{"train_examples": 39062, "activation": "gelu", "init": "kaiming_normal", "lr": 0.0027, "grad_clip": 1.0, "steps": 9400, "lr_schedule": "linear", "final_lr_fraction": 0.01, "weight_decay": 0.09, "adamw_weight_decay_other_params": 0}
Rows from block 12 of a small sound classifier, named by matrix and row number. Each number is 128 + 32 x the weight over its row's rms, rounded and kept within 0 to 255. All counts start at 0. Numbers have three digits each.
After each channel's rows are labels from the 100 clips, of 14976, where the channel reaches its highest value: "peak on" is the class under the peak. Only what is clearly more common there than usual is listed. The data: phrases spoken by 400 fixed synthetic voices.
# conv: width-5 conv (model.blocks.12.conv.weight, 384x384x5, each kernel summed), inputs 0-127

conv.371:160134108147099114166127075099146107124111104108081105160089142160115126152085170148145088153128095134146077079112161088102104192067098111099125094132088061092135149162099099106192174119144177139101151116106100127134154131066113100133080118091204101115100144138106113156160194160141183126146148115134134154063112121120120137181090110120104075154134125132094102067108142049108159129095
peak on: /ɑ/

conv.376:077075109132161119162106147141118134144147148133105178167124100108139133133129136117160161088114143099160052140106088092146129103138158097117132170132122106105068099118153102090105132148088106155114143138118127089202116123098079138130117122167110128102148098128140211172089148154057147119122160126134139088141147097106097062144124145140134097125183113132171112121075139109118142108146
peak on: /ɝ/

conv.53:143142151125141124118175060186123136128153116200200111076173129181127091117097128135119075144126093148167119099132142165160175130080154074171124168071067175108061137116099149130153091152142146171074131151157076138142083100127124121126152099156165136093157100115182113151115133130140121177165113151121110154144133151183095105082169088122117177149171084094161114117138145073133124143179
peak on: /ɝ/

conv.236:113131094148118162138143108087145094167120141125108141211138134141112132115086122160125129141137118088157152136133099098152113158141167083063166123123123160140090175140124146145125192137153170112136216065057108151181098155132159146059119172112073128154166049127185163134150131173160090105088197151131086191106154147088111103132137049105145103129118139139106128177164122132172105135155
peak on: /aɪ/; /ɑ/

conv.209:152132128142176188120100130092084128146120123129152118132160100138160129164136103187143121108172136123123159114085158140180132202144175116091215145148140115094076078147110160158150164167126142127169116069132115110170100138156147101109114158100122155097118109114170121116150155132110126140157153148152124178141101141143166121150126085195170128168162151163118114092161148150151130201103
peak on: /ɑ/

conv.94:122171135145127065083167144086110106146077080094098147152104114144138120120120121109083155078076140107079103134118136164120098187086112099103126080131161140102129037130119110131091130091115111119057158155137141111066128064116127102091139127085134094149158111124073134108168146158119122166131156121144197133162153147135092139085117103083162091162116081097109169149086152134078132169151
peak on: /ɑ/

conv.35:169098093091108083165139113110146123152139095118121157110164127153047108133128152148137109105101124133159109109092174098114171134107105116155139077086138136125145090027092115129130114086152114109131144139092180145092153074118116133150169176138158152076096168142073107103140166117059148167133105100136070135107096057093130130106143155114175130121160155107094142112114112142165166155174
peak on: /ɝ/

conv.260:158099122141127137119087187104104117147144112128125109084097143148120163119100183128162096109122118204070129126138158147158152117167100140087116119141109133086102162110108094140122109164160130129116161087119120125127077097075160145156154149111094076085078056080116170048109139137175130146122118170168092163160118127192047120157167207091169168158139121164135132117167159155175130136104
peak on: /ɑ/

conv.105:161067149080164125115036068111156138146114116078149118158191124094174127104142160112097095100128117079151165147186157149153155123123055071104159102017165109172147137141114090101132137194105130134134123149143118087169112120127175088125118150147110173107135122142122147122103087143138160086139151131149118170211152129114087095095105164118100108157115124115080127102147138098170133139103
peak on: /ɑ/

conv.123:174127181144103037090131100109108171142124114206131083125119183121134091109116123145143094149157128145103123079099127144137173156163117097123163117140157101088126091099157158160122121124140148189182125108127118173105146147088069112155166116185102155163130145074095132078087151149137104095134117155125144156177132139138120160112084164125176158155139188089119151089095110150160070094114
peak on: /ɑ/

conv.350:122155103130156193136124092255128098119119143173133123162143116071138158157154141196167113147141155110084144184139118175181116138123114115152128100107095085153079165101200152120123141119191101177114082132103092125158102167109058112186148108151108164048123088121150047133168124097201131152117164120140180057103095117182149117081180130164124135128075124112156101136145079135111173146105
peak on: /ɑ/

conv.125:132128108086085068138144093095108102089195153113122193087189114070172126184072143111103164183170135133105072158120124098175146130147141103142095092112146144066153126099145085122138139131114139138141172151100104125125154115149121143138131169159092107074128148078079126137173063082121135123106131092086114152120114113179110097112093177118162111154139144114126201134121219086116178204071
peak on: /ɝ/

conv.203:165134125115091105151106130101092181116118156134120135078076204152158196176129162108145125085159131157128173147113039089077158162109096159127095130157144109094165149147103123129080130115124100124164155115123152128109088169160102180132144137150083115172175190216139197155130108097142127187040125155148107090079163152078114152143095120088082132082164128153141172162127135161160129147190
peak on: /ɝ/

conv.170:107064108097158092120110125165153107113081164146121150174125115101111113112108099103111155080126123159116172146126096172085199139108150103111141050172076136087122096126136148161146145140125142121067161130130140111074094110101099117117146134093139114172102086174126146117066091169147095161081162116081132170154174096106094117146098093115143176091121138116195097097110136186172161142146
peak on: /ɑ/